From a checkpoint of a small image diffusion model: 5.88M parameters.
Rows from block 7 of a small image diffusion model, named by matrix and row number. Rows with one number within an expert belong to one neuron, the router's apart. Each number is 200 + 20 x the weight over its row's rms, rounded and kept within 0 to 999. All counts start at 0. After the name is the row's rms in percent of the matrix's.
After each expert's rows are labels from the 100 images, of 14976 (inputs lightly noised), where the router gives the expert most weight on average: "top examples" is what is common among them. Only what is clearly more common there than usual is listed. The data: rendered dice on a table.
# router: router (model.blocks.7.mlp.router.weight, 8x192, trained with AdamW), inputs 96-191
# up: expert up (model.blocks.7.mlp.up, 8x48x192), inputs 96-191
# down: expert down (model.blocks.7.mlp.down, 8x192x48, transposed), outputs 96-191

# expert 2
router.2,082,192,247,249,243,202,199,210,219,175,171,227,216,116,191,219,192,203,161,181,202,207,184,217,173,198,231,213,191,212,188,255,223,222,178,184,229,226,230,200,202,212,184,212,192,231,172,202,220,193,209,206,191,212,199,234,219,245,212,193,245,219,216,219,232,193,228,178,168,218,193,229,196,201,205,193,204,217,224,202,228,212,173,148,179,189,200,225,217,200,183,194,173,208,218,220,201
up.0,104,202,189,222,177,184,194,189,154,240,191,213,203,205,153,212,229,172,202,208,177,200,194,197,228,188,220,238,181,178,220,185,197,194,222,208,183,190,189,198,185,210,239,192,193,203,205,206,177,216,201,208,181,167,182,214,196,195,229,244,187,199,216,175,176,191,151,210,180,198,164,181,167,205,198,193,193,186,207,190,160,229,221,231,216,207,221,204,188,234,171,196,186,210,180,209,200
down.0,122,191,175,171,220,224,189,204,234,228,169,203,227,182,258,210,159,165,202,194,201,192,186,202,179,223,179,216,187,194,237,219,187,172,206,201,190,192,208,200,223,178,213,192,185,214,222,211,195,215,204,194,178,171,200,173,199,205,213,160,194,195,187,225,186,216,162,184,174,198,162,181,185,201,191,219,195,198,180,212,169,170,195,208,197,187,166,242,189,238,217,182,170,239,218,207,205
up.1,110,188,190,200,199,187,234,172,170,201,213,218,210,182,193,178,192,189,205,239,185,216,237,184,189,214,167,170,204,180,169,233,182,215,220,202,207,217,204,170,180,220,242,192,209,175,191,190,197,231,193,193,227,189,218,200,174,219,184,221,214,213,222,195,150,208,207,194,184,175,221,176,190,164,216,197,203,218,210,207,176,206,204,182,195,194,220,200,244,227,218,185,204,184,203,211,196
down.1,106,178,165,202,203,218,231,177,234,196,200,228,207,210,218,180,213,183,201,255,223,209,239,192,204,174,223,176,209,175,170,184,211,206,215,206,206,219,215,163,223,177,237,202,186,201,189,184,194,238,195,195,217,191,169,194,220,223,179,166,202,201,171,214,160,211,209,208,191,209,213,180,190,165,185,192,201,207,200,191,171,185,200,222,207,187,172,193,222,214,198,187,208,199,200,204,220
up.2,113,191,204,226,219,193,182,191,195,182,209,217,184,191,204,194,223,190,198,224,185,203,222,187,191,198,164,219,208,225,212,257,215,235,203,155,206,220,196,225,212,208,199,185,232,197,195,185,194,178,153,198,185,230,227,166,198,204,206,162,186,214,156,194,172,189,201,227,172,198,206,170,193,168,224,225,204,188,224,207,175,213,201,207,165,173,182,218,241,240,226,176,235,200,180,218,164
down.2,104,177,188,179,191,208,172,215,218,158,216,219,176,191,203,195,182,194,182,220,220,186,216,190,211,195,226,209,216,223,234,208,177,168,211,162,202,241,202,233,176,185,193,205,231,201,207,191,203,176,224,188,181,243,160,226,193,178,212,224,207,179,246,194,173,210,200,180,176,182,216,187,217,170,172,227,196,171,176,199,170,185,215,204,236,180,224,209,231,240,195,166,220,212,218,201,174
up.3,115,216,238,168,214,221,184,230,181,207,171,197,192,189,231,184,188,214,207,241,222,183,173,216,163,223,177,197,207,192,195,209,181,204,199,220,207,184,178,229,224,191,164,220,199,208,191,194,143,195,194,164,197,172,187,180,199,219,186,235,183,203,195,188,226,185,198,194,177,208,192,201,185,212,196,198,183,190,154,206,167,203,224,183,211,201,190,226,232,183,184,181,218,212,195,220,189
down.3,105,216,202,247,185,163,184,235,212,193,173,195,177,220,171,196,223,189,221,241,159,184,180,210,236,178,211,204,190,200,201,204,217,194,205,223,202,195,190,218,192,213,152,205,197,209,199,184,248,190,201,154,189,187,220,204,185,186,191,169,218,187,224,204,230,206,203,215,188,196,192,204,183,209,208,215,210,175,253,202,184,189,207,188,175,190,204,220,204,176,198,171,201,221,201,189,182
up.4,105,172,227,236,228,239,231,219,213,233,179,210,217,202,208,172,175,219,206,220,180,204,182,190,185,171,189,192,196,205,193,219,224,186,201,178,208,187,170,178,181,187,185,204,212,191,196,206,182,182,212,219,203,179,222,215,204,185,175,192,193,192,235,194,193,222,218,190,188,190,188,219,162,215,220,135,167,196,219,188,192,197,214,206,222,216,209,188,197,197,211,240,177,208,213,229,193
down.4,096,180,199,172,197,167,224,209,197,236,185,201,212,226,194,167,227,204,206,196,192,171,194,189,213,235,212,185,196,209,192,230,182,212,191,173,196,187,194,185,214,214,181,215,206,207,201,214,205,184,180,219,182,182,178,145,193,175,179,198,197,218,170,227,196,182,220,204,199,200,196,228,205,207,199,157,235,210,178,212,197,191,203,219,167,219,200,204,174,198,165,247,182,212,185,195,174
top examples: dice: three; black die; yellow die; white die

# expert 4
router.4,089,221,220,180,202,187,193,184,213,190,201,178,199,234,214,239,208,195,213,175,235,205,191,231,224,171,228,179,194,210,177,197,206,236,186,231,176,230,228,214,205,216,200,210,197,211,158,169,225,201,226,198,201,182,204,231,232,152,199,202,220,200,217,172,229,224,212,178,208,214,185,219,205,188,151,215,181,220,201,199,206,206,228,157,196,207,200,177,199,185,208,187,188,209,225,182,205
up.0,082,192,235,208,197,215,233,175,203,212,221,215,204,216,195,194,198,188,139,236,176,207,195,223,231,183,185,188,184,200,231,239,196,223,162,167,247,179,189,196,191,163,201,236,196,160,206,167,202,196,151,172,190,201,195,181,177,182,167,186,227,177,230,148,182,194,213,210,255,234,226,183,197,209,167,196,219,196,184,197,181,193,220,205,225,219,188,210,207,183,211,212,213,192,206,179,239
down.0,069,197,226,185,189,194,211,187,203,211,204,206,212,225,181,217,202,200,148,216,206,208,176,212,162,222,207,199,199,169,186,157,197,189,188,196,217,211,191,205,196,222,209,189,183,165,195,152,200,181,236,183,187,226,205,208,212,131,226,201,147,205,200,292,177,190,192,207,224,197,186,193,183,207,228,182,189,206,205,212,210,184,174,171,186,190,229,195,221,187,197,200,217,219,213,240,195
up.1,085,203,218,173,205,230,207,219,200,230,234,215,186,195,201,175,214,208,211,225,180,235,188,229,252,193,201,205,212,191,174,225,194,218,240,200,175,184,185,224,191,160,195,168,218,186,175,157,220,217,178,153,204,190,207,191,199,172,189,185,175,209,213,221,187,182,196,229,249,206,191,198,214,180,189,185,174,203,205,175,218,185,127,204,211,206,215,192,245,206,223,200,194,180,217,196,201
down.1,077,199,254,191,223,168,185,220,181,236,214,198,171,200,220,211,195,181,180,215,217,231,180,214,183,207,222,172,213,220,216,179,199,170,199,181,183,203,225,211,214,211,190,168,224,179,230,167,196,207,204,166,193,191,185,175,203,168,195,203,224,204,223,197,184,219,184,187,217,193,185,212,261,163,204,176,236,213,197,230,205,230,234,235,207,185,186,207,228,191,173,218,185,178,186,218,174
up.2,077,179,212,211,229,200,164,182,195,211,198,189,191,204,183,203,193,226,194,220,179,208,183,166,170,219,234,243,195,195,237,199,176,185,206,214,208,196,174,217,193,181,201,213,233,227,201,207,193,151,193,208,197,168,198,216,161,172,225,199,199,189,198,172,168,193,211,175,185,189,208,192,201,199,218,233,190,240,209,195,188,216,189,228,182,201,177,210,201,191,195,248,167,212,185,201,217
down.2,094,234,189,234,205,194,185,222,181,196,180,182,201,219,206,213,210,210,215,180,193,198,187,183,213,223,169,206,220,203,170,173,236,186,260,218,173,189,190,212,220,187,213,221,210,190,224,158,196,221,184,224,186,201,185,195,208,189,197,229,208,187,210,207,235,182,236,192,212,210,195,152,225,183,197,224,217,190,206,208,193,190,137,182,200,179,201,180,207,171,195,202,184,206,208,233,199
up.3,095,199,194,156,154,208,182,222,224,204,186,209,165,229,223,183,186,140,211,197,187,210,207,160,179,206,221,231,206,211,197,190,236,202,213,208,197,215,194,214,218,176,198,191,204,183,211,207,193,194,221,209,205,188,195,205,196,248,195,222,163,224,184,189,196,187,210,192,224,225,193,205,217,217,178,157,185,199,183,195,197,228,206,237,218,192,188,221,181,174,197,195,208,209,180,197,204
down.3,105,195,176,230,232,188,183,208,187,211,188,213,183,195,181,193,195,155,209,206,210,208,207,170,221,208,181,229,204,219,191,191,162,205,188,219,231,221,209,204,196,212,203,172,213,192,214,186,217,171,200,191,210,182,195,186,210,252,176,179,222,174,200,195,193,218,205,214,212,164,189,217,227,215,236,174,219,211,223,209,207,157,228,200,178,205,197,236,171,174,187,181,214,219,212,218,209
up.4,139,216,212,210,214,207,235,215,174,178,198,177,223,210,186,206,185,205,237,234,196,158,216,225,211,186,206,167,209,219,191,210,200,188,192,205,204,193,206,203,157,231,187,200,159,213,203,171,214,207,228,188,204,158,209,172,199,178,167,203,205,190,243,210,190,180,229,179,208,198,225,203,182,218,204,217,202,210,201,190,185,209,200,231,211,226,222,235,206,195,199,227,204,219,234,224,156
down.4,132,228,221,213,199,192,220,215,222,165,211,198,221,204,211,215,196,205,214,220,210,163,209,230,198,195,186,172,213,209,190,211,214,226,219,205,213,204,213,201,230,161,185,220,181,204,171,183,189,224,160,177,193,179,199,228,174,198,184,194,211,217,158,184,193,227,234,207,201,183,222,211,175,207,176,199,186,160,203,202,215,203,210,197,190,221,188,222,197,198,208,211,187,227,182,171,187
top examples: dice: three; red die

# expert 3
router.3,093,152,198,225,219,188,228,221,176,173,186,201,184,198,180,211,184,216,208,180,185,165,177,177,199,237,213,198,189,203,253,201,202,164,185,182,212,210,197,175,205,230,205,199,183,180,184,249,183,209,202,198,187,195,204,211,184,183,195,211,222,207,159,172,218,206,208,196,210,217,209,201,174,185,268,200,189,176,187,191,196,209,170,181,182,173,211,197,178,202,163,178,186,208,209,197,185
up.0,095,185,236,189,211,223,180,186,181,219,185,230,214,206,211,172,174,166,200,199,212,202,163,155,193,211,200,167,206,149,209,201,173,195,188,233,228,195,131,168,223,207,211,168,211,195,228,227,183,185,183,199,195,214,183,211,185,223,219,216,218,197,234,204,162,186,178,197,203,178,205,213,233,188,211,215,169,196,214,178,219,187,154,214,194,181,207,219,202,213,206,195,185,227,192,192,199
down.0,094,190,241,203,218,171,205,198,235,216,211,220,202,228,171,200,232,177,185,200,188,194,210,160,221,178,182,179,202,178,196,198,249,189,152,228,210,204,153,192,200,177,237,171,205,184,170,225,204,199,192,197,210,232,200,200,211,198,223,205,186,191,200,211,187,214,175,208,207,214,204,208,200,200,202,200,232,217,198,214,213,176,212,212,204,182,215,211,170,229,171,191,181,199,204,215,188
up.1,090,233,218,206,205,193,181,185,218,190,209,190,205,182,224,210,197,207,204,214,223,232,203,240,198,161,211,192,201,226,144,226,189,262,197,177,176,211,223,205,216,224,217,216,191,202,172,150,236,197,205,203,217,201,194,230,213,195,191,165,214,198,222,225,211,220,211,184,193,198,187,183,205,220,157,186,190,210,228,224,228,203,210,197,195,182,206,207,212,181,231,213,170,202,216,200,208
down.1,088,190,179,177,168,206,181,208,195,190,189,197,206,188,213,204,231,201,221,193,211,195,178,173,228,176,186,202,193,189,243,202,211,250,195,217,227,209,172,177,213,246,207,219,160,177,137,279,216,194,202,213,182,211,196,207,222,194,218,172,187,198,213,238,197,225,190,223,205,190,184,206,215,204,168,186,194,204,198,211,219,186,215,196,182,182,211,209,170,183,231,210,189,201,201,209,193
up.2,079,185,194,179,213,213,183,175,217,197,168,195,214,177,174,214,200,181,233,185,180,207,184,177,206,223,185,205,222,189,240,208,209,186,182,224,230,180,185,185,178,177,145,215,167,227,201,230,195,198,181,191,191,193,163,194,181,170,206,206,197,164,196,155,162,184,216,205,158,178,194,209,208,205,205,205,183,212,209,219,185,183,180,184,180,181,221,221,202,180,180,213,218,243,153,185,204
down.2,081,214,201,186,181,218,164,208,195,205,159,185,201,179,249,215,200,217,224,191,218,235,210,204,165,194,225,181,221,223,187,222,209,195,204,191,197,201,186,205,245,197,136,205,186,237,216,204,186,213,185,184,182,189,214,198,183,182,221,215,194,187,225,215,188,200,189,164,206,204,191,192,225,209,237,183,225,213,195,192,192,212,210,151,234,198,200,213,238,161,216,217,223,220,197,245,195
up.3,096,219,231,186,169,212,188,228,204,219,173,207,221,207,203,223,201,194,195,211,251,225,208,205,179,188,193,199,204,198,179,217,179,217,199,205,216,184,231,207,194,199,216,216,160,225,194,183,214,188,196,191,185,184,192,216,197,197,195,203,160,178,183,189,210,213,196,186,156,211,162,198,136,212,155,180,212,241,227,236,180,227,163,188,210,198,166,179,190,165,197,211,204,208,199,187,194
down.3,061,197,236,223,285,194,192,212,226,197,238,215,186,202,195,165,193,178,183,211,182,201,243,195,220,199,196,211,198,213,204,231,212,215,208,207,177,201,220,206,191,183,198,203,203,186,161,203,184,213,192,202,201,190,211,205,195,216,198,202,260,204,224,139,213,166,186,174,177,207,188,202,188,191,211,189,171,200,197,207,189,188,213,168,211,192,213,182,211,198,198,197,179,138,213,201,188
up.4,130,175,195,195,184,220,204,216,170,196,214,194,165,201,213,180,198,190,198,201,180,192,182,198,155,209,181,194,199,204,182,213,223,211,225,233,194,212,196,223,212,206,200,225,193,180,198,189,242,200,226,189,213,199,219,192,214,176,245,221,195,209,165,224,163,238,226,217,215,183,213,190,166,184,202,190,214,212,237,216,175,212,189,222,212,190,185,197,206,223,210,227,181,189,176,219,173
down.4,145,169,196,197,229,173,192,220,234,199,196,212,178,187,185,184,195,186,186,214,228,211,167,173,245,191,221,178,202,212,203,194,171,181,205,228,236,220,198,229,193,211,178,217,168,195,195,202,156,184,195,191,208,205,188,203,191,183,246,176,211,212,229,191,172,192,226,177,203,201,210,197,188,174,202,194,176,211,166,186,171,199,217,180,188,189,220,220,215,232,198,230,188,193,235,201,183
top examples: dice: three; teal die; green die

# expert 7
router.7,091,189,172,191,257,184,212,161,232,206,153,211,211,225,211,239,215,187,222,181,219,218,162,179,185,183,203,191,187,198,194,195,198,224,184,209,201,201,192,210,229,205,200,188,212,248,163,209,204,177,206,217,204,190,191,197,222,188,214,170,225,176,202,202,191,196,201,175,160,180,216,196,241,190,215,221,160,223,196,215,190,159,214,177,188,212,204,230,212,194,204,189,200,256,204,207,196
up.0,105,203,242,202,216,195,208,226,220,218,167,195,212,265,203,204,223,210,213,187,188,192,213,199,193,192,153,183,184,191,202,202,219,169,199,169,194,185,194,206,206,187,196,201,184,177,212,195,169,214,187,196,204,208,220,173,194,185,222,186,172,173,205,162,173,188,185,194,192,170,187,207,258,207,211,186,243,185,217,189,209,196,180,193,190,217,191,258,210,204,190,209,213,192,203,187,183
down.0,085,214,185,208,211,222,217,211,206,206,196,193,179,174,181,171,225,190,174,228,211,221,232,215,228,214,218,207,203,206,156,240,194,238,230,195,214,196,211,200,201,197,202,202,220,202,167,183,206,225,181,215,234,203,187,199,190,226,193,190,244,189,209,156,192,184,179,189,222,208,190,203,245,175,204,202,181,196,183,199,180,199,213,235,174,200,195,179,198,199,216,209,199,225,171,197,186
up.1,093,205,205,253,228,200,192,268,199,206,167,220,197,207,207,190,233,218,214,212,187,190,184,183,265,212,160,189,246,162,185,205,173,223,244,238,184,161,196,206,192,204,201,196,212,212,190,207,215,177,191,160,200,209,221,198,218,207,197,190,178,189,215,207,200,181,184,202,218,201,198,177,212,228,192,188,189,200,199,149,175,192,202,204,203,181,215,168,203,172,145,187,226,182,194,190,194
down.1,106,193,207,152,172,209,213,237,191,169,170,205,207,194,204,212,160,180,229,191,177,184,175,157,165,180,230,197,237,175,191,198,218,170,239,238,201,143,199,203,190,182,203,198,219,227,219,201,184,189,190,162,202,223,180,228,191,200,211,227,203,205,177,194,195,218,194,212,199,195,181,189,218,228,198,195,202,181,196,228,217,197,168,201,193,176,188,170,199,170,229,210,222,183,191,203,184
up.2,109,180,213,204,223,166,192,197,186,204,192,181,197,204,222,200,199,185,210,207,154,170,180,195,230,226,179,182,241,217,206,178,197,198,214,176,201,191,189,178,204,199,185,192,211,181,144,208,150,192,165,161,208,179,197,194,175,152,180,190,203,203,195,192,207,213,198,198,206,210,196,196,217,199,194,190,173,209,205,200,162,144,256,212,201,201,204,196,188,179,196,215,192,181,211,199,223
down.2,111,212,202,210,139,244,194,179,197,199,193,187,215,217,185,232,207,196,206,199,249,165,194,185,183,188,204,185,254,201,210,200,189,177,195,196,186,192,199,181,217,200,190,208,211,187,254,207,253,189,216,184,191,199,194,204,203,166,198,206,175,194,198,226,211,195,213,222,213,201,197,208,244,202,214,183,218,219,208,168,175,256,169,226,203,168,229,223,181,186,192,208,175,218,182,182,226
up.3,112,204,212,189,203,180,177,197,209,234,214,227,207,207,212,210,248,191,214,205,166,214,180,210,229,218,208,170,199,164,205,217,197,182,208,184,209,177,187,173,235,208,185,180,166,210,178,203,216,199,152,183,191,183,207,187,175,225,200,169,173,223,194,183,209,200,175,220,221,200,203,174,194,203,190,213,194,226,201,209,209,203,167,183,239,196,209,170,175,182,186,202,227,191,175,186,221
down.3,124,200,212,211,224,241,190,178,208,223,218,214,217,164,204,216,167,185,227,207,221,211,200,197,186,180,203,189,183,183,199,215,209,236,222,171,197,185,196,191,167,196,193,182,172,224,212,204,184,207,245,201,187,181,199,217,217,231,216,233,217,198,230,188,218,181,183,202,214,198,200,186,175,184,200,189,205,215,208,170,222,191,239,175,167,206,183,166,167,179,220,196,215,206,247,229,236
up.4,137,167,198,186,197,220,225,220,165,207,230,185,175,212,192,165,197,215,205,215,183,168,206,177,222,256,189,207,205,207,225,213,210,156,214,204,167,180,197,193,187,188,215,197,206,187,209,275,186,236,205,210,207,180,190,179,175,208,218,227,175,215,162,220,186,212,199,215,212,198,201,207,169,233,260,185,206,173,188,201,187,207,203,252,195,199,221,172,189,209,195,228,188,213,189,216,200
down.4,135,217,204,222,208,188,179,186,191,192,192,220,213,217,191,231,215,204,203,214,197,209,212,229,202,241,192,200,194,213,205,223,214,193,184,196,262,202,231,204,197,200,196,219,205,205,196,141,178,182,194,205,208,192,209,199,208,209,200,201,214,220,154,190,171,215,204,203,184,189,194,204,241,202,268,193,182,205,196,201,213,209,257,170,203,208,236,269,229,189,199,218,205,186,191,192,219
top examples: white die; dice: three; six on top

# expert 6
router.6,146,198,183,193,132,216,191,209,174,188,238,206,209,196,194,188,204,197,195,192,196,199,263,187,170,199,200,231,182,216,209,177,187,164,205,215,208,212,198,197,198,193,186,207,197,199,258,216,204,221,206,218,189,213,209,201,202,249,218,208,157,192,181,241,212,187,198,201,193,203,203,199,188,186,206,190,250,181,194,202,201,219,250,256,216,193,205,197,200,206,206,182,201,178,193,204,201
up.0,107,189,211,198,214,238,206,186,194,227,195,239,210,186,228,146,216,211,224,180,205,181,186,195,199,204,172,195,207,178,202,202,201,231,230,231,220,175,194,209,226,184,215,215,196,225,198,207,208,186,199,183,206,238,236,193,182,192,168,206,230,201,199,203,195,165,194,213,180,199,198,175,182,192,201,197,164,189,209,233,199,196,206,195,238,239,233,206,211,213,187,198,215,195,213,197,197
down.0,084,175,169,202,201,195,205,203,229,158,202,176,193,198,183,167,192,196,225,170,182,209,195,178,205,199,222,165,204,203,212,172,217,191,225,182,199,152,176,190,203,202,214,167,176,212,196,243,213,227,181,185,200,230,183,194,209,212,197,195,152,237,203,178,192,183,218,183,209,188,183,199,216,192,179,223,193,215,169,186,237,195,150,183,205,181,188,179,189,202,184,201,187,188,195,211,195
up.1,086,203,204,210,207,220,206,198,228,232,188,195,191,221,231,218,201,189,222,241,170,222,194,204,221,203,171,179,208,173,178,219,204,209,211,213,185,165,182,196,193,171,217,178,168,174,188,180,206,205,186,186,237,197,191,149,161,161,180,179,210,216,216,172,171,226,207,223,205,179,200,154,156,224,200,191,197,207,229,207,166,167,199,218,212,229,220,187,191,193,218,215,241,210,195,232,204
down.1,071,194,163,168,197,197,205,209,196,203,197,222,196,198,199,148,222,177,225,218,212,207,226,185,194,170,201,218,172,203,241,198,202,256,188,198,183,210,176,193,208,204,200,229,191,210,208,230,205,200,207,217,212,211,199,219,214,200,258,209,231,186,178,177,214,235,199,194,209,207,211,195,171,197,183,209,211,181,208,206,219,178,249,212,207,203,166,198,179,196,203,207,221,244,160,198,207
up.2,071,196,199,175,212,188,190,174,216,227,183,204,202,216,219,194,180,210,249,203,197,207,173,233,208,198,164,160,215,180,178,196,200,215,232,179,183,181,166,219,205,166,194,168,201,194,180,188,207,197,199,199,218,183,185,160,173,179,176,184,202,212,193,173,176,216,207,226,180,158,201,181,205,228,196,205,215,223,224,212,185,163,242,204,199,247,212,218,216,207,219,225,212,197,187,194,210
down.2,086,195,197,201,206,206,185,198,210,205,196,213,213,187,193,170,188,235,214,183,237,201,220,196,195,173,204,238,196,185,230,230,215,208,169,194,205,192,200,183,185,193,197,203,169,213,149,225,229,195,185,185,216,179,219,215,231,241,229,222,240,209,238,208,213,190,218,215,204,197,179,193,207,217,157,229,191,217,159,218,189,188,214,247,220,213,207,204,172,225,210,220,210,206,207,171,187
up.3,100,236,205,166,203,223,198,184,196,220,199,200,176,233,199,186,187,182,223,211,187,187,219,206,224,207,181,199,205,181,171,240,192,213,238,218,200,171,190,214,213,155,186,184,212,175,193,180,189,213,183,182,192,203,198,176,176,187,184,197,164,203,209,216,141,194,176,214,238,175,213,207,218,215,171,168,189,176,196,196,180,198,234,182,209,204,200,232,224,203,247,221,247,168,205,177,181
down.3,092,198,215,184,191,192,206,195,209,183,182,201,200,201,205,201,196,193,196,197,205,215,177,203,173,219,193,199,189,182,188,212,191,158,199,182,221,190,200,198,190,223,200,232,177,183,239,141,218,202,231,177,177,214,204,208,190,149,193,201,187,205,181,234,175,205,198,180,204,193,217,176,223,191,223,193,225,184,193,216,194,196,143,135,178,186,190,166,235,199,224,180,200,183,235,204,230
up.4,089,222,176,199,242,186,176,210,213,221,157,157,200,197,210,211,214,235,195,218,193,202,188,213,220,190,175,165,231,192,188,219,210,206,215,216,220,172,180,192,214,200,224,176,218,213,149,169,204,211,195,192,233,196,195,187,166,162,175,210,238,209,235,196,186,201,202,203,157,208,211,193,152,231,217,232,182,209,199,193,201,206,236,204,197,203,210,205,190,191,209,225,215,229,206,198,223
down.4,117,220,214,202,232,217,198,213,216,187,230,187,170,187,198,222,193,198,183,187,197,204,223,209,212,214,234,219,186,198,168,225,206,198,214,191,204,186,202,208,204,206,217,197,207,166,167,178,183,215,209,188,194,197,204,199,172,196,204,204,223,193,199,173,202,184,187,204,193,212,217,202,240,211,220,216,156,194,197,196,208,218,221,238,198,203,207,178,227,207,174,200,202,122,193,195,216
top examples: dice: one

# expert 1
router.1,107,204,205,201,185,198,236,222,175,202,222,237,182,194,201,167,203,203,175,224,183,214,207,200,224,174,201,217,197,212,240,194,198,191,218,201,239,184,197,199,198,187,200,225,191,153,228,160,192,207,173,166,188,203,206,192,191,214,201,207,148,194,221,221,192,183,188,232,231,226,227,193,195,185,162,180,236,173,184,191,201,223,190,211,214,199,203,166,193,204,206,189,237,172,187,193,233
up.0,078,191,245,189,163,188,214,201,182,207,196,210,184,249,209,190,196,197,178,204,175,205,200,182,196,215,224,212,208,178,220,178,188,183,210,182,203,195,183,219,179,192,215,194,180,172,224,238,202,198,203,186,198,203,163,165,188,166,187,195,186,198,167,172,174,213,216,225,210,178,216,179,192,218,210,170,191,192,206,188,182,207,153,152,182,219,216,190,208,214,198,192,226,176,210,205,209
down.0,089,179,223,201,216,194,228,194,184,196,248,210,183,188,192,193,201,196,166,204,200,220,192,202,161,220,202,168,200,225,202,211,210,210,215,181,225,221,213,210,207,190,206,194,215,160,246,200,216,205,215,187,191,195,193,210,219,182,176,204,200,182,224,194,210,195,197,182,250,183,216,209,213,196,199,171,147,225,207,207,198,161,199,195,204,210,167,229,198,194,187,196,217,169,179,211,199
up.1,095,189,261,219,188,204,186,209,209,223,221,199,171,242,180,174,217,211,190,201,175,181,196,195,212,199,177,197,175,203,170,210,193,197,213,199,158,199,220,190,177,207,228,205,184,218,159,204,197,245,226,204,188,203,200,197,189,190,193,206,206,218,161,208,195,196,205,232,179,182,198,206,206,198,215,217,232,169,224,205,198,227,227,201,196,199,236,262,229,192,223,193,181,184,160,196,172
down.1,098,186,204,194,204,202,189,194,198,180,184,196,197,208,216,188,223,198,213,171,191,199,198,209,233,195,185,227,196,228,184,247,203,215,216,196,159,216,207,205,181,181,208,229,225,205,167,184,196,192,176,236,196,213,201,194,158,265,210,177,222,191,201,149,220,189,185,209,173,214,193,210,244,214,201,207,258,191,178,185,194,213,221,269,194,190,199,239,196,206,210,211,194,255,207,172,184
up.2,078,200,203,225,204,197,182,188,200,214,204,191,199,171,186,205,217,211,223,191,201,173,191,154,208,198,193,227,186,178,197,180,163,194,175,186,204,177,195,197,184,204,213,199,186,195,183,201,177,168,200,223,218,180,175,175,206,210,214,162,211,200,207,205,192,200,193,215,185,177,210,187,204,210,192,228,235,196,183,197,162,189,274,217,189,222,202,208,223,210,214,225,193,197,184,231,179
down.2,088,203,163,192,199,215,213,207,186,188,207,172,195,261,187,198,196,199,191,176,210,185,204,200,190,201,211,173,214,210,214,203,192,194,172,179,203,228,188,195,199,197,196,166,209,184,201,216,183,223,189,186,195,181,188,194,217,147,192,181,150,192,229,247,203,173,191,181,187,211,224,193,192,215,190,233,187,208,219,199,206,194,181,147,170,199,216,204,191,192,197,194,168,191,222,215,191
up.3,081,212,225,161,170,228,197,225,183,203,200,181,183,273,213,212,211,168,212,199,214,174,209,195,191,214,170,201,217,167,197,226,198,179,233,197,150,177,196,232,199,196,202,200,185,212,204,223,221,212,238,200,215,195,232,203,226,162,209,210,157,223,192,186,173,197,219,209,201,189,188,174,208,206,236,208,198,181,187,200,176,229,160,196,222,212,232,183,199,196,223,210,209,202,173,183,181
down.3,084,197,229,161,224,194,229,221,199,181,177,230,210,184,204,200,203,209,189,178,194,203,200,198,217,176,201,214,204,211,235,199,177,180,176,195,204,215,205,207,223,188,198,229,199,182,161,190,196,215,209,186,182,208,180,228,209,201,212,182,242,216,206,194,200,218,213,197,204,195,232,188,223,184,216,187,160,197,198,208,161,207,225,237,193,196,211,188,205,194,193,200,220,168,201,173,191
up.4,087,182,190,164,174,169,162,181,220,219,176,186,204,201,206,225,185,205,225,221,199,233,222,196,182,209,212,195,204,219,188,189,218,189,190,199,210,167,184,231,190,212,231,177,216,217,191,214,199,176,216,224,218,199,202,194,192,186,208,205,185,185,219,179,182,231,239,182,174,199,191,153,177,223,238,203,199,194,217,214,169,220,181,198,186,204,192,210,230,189,214,223,169,230,178,200,196
down.4,097,218,212,212,186,205,204,226,170,218,211,182,182,220,171,204,188,220,223,193,190,209,182,194,179,222,195,253,234,197,167,140,220,180,195,225,167,185,192,183,207,197,218,203,174,219,156,186,180,184,196,209,213,176,209,199,235,202,236,218,204,225,211,217,224,186,207,212,188,198,178,199,148,229,204,217,178,226,202,206,169,211,188,161,197,229,223,182,188,207,165,239,185,167,159,171,175
top examples: dice: one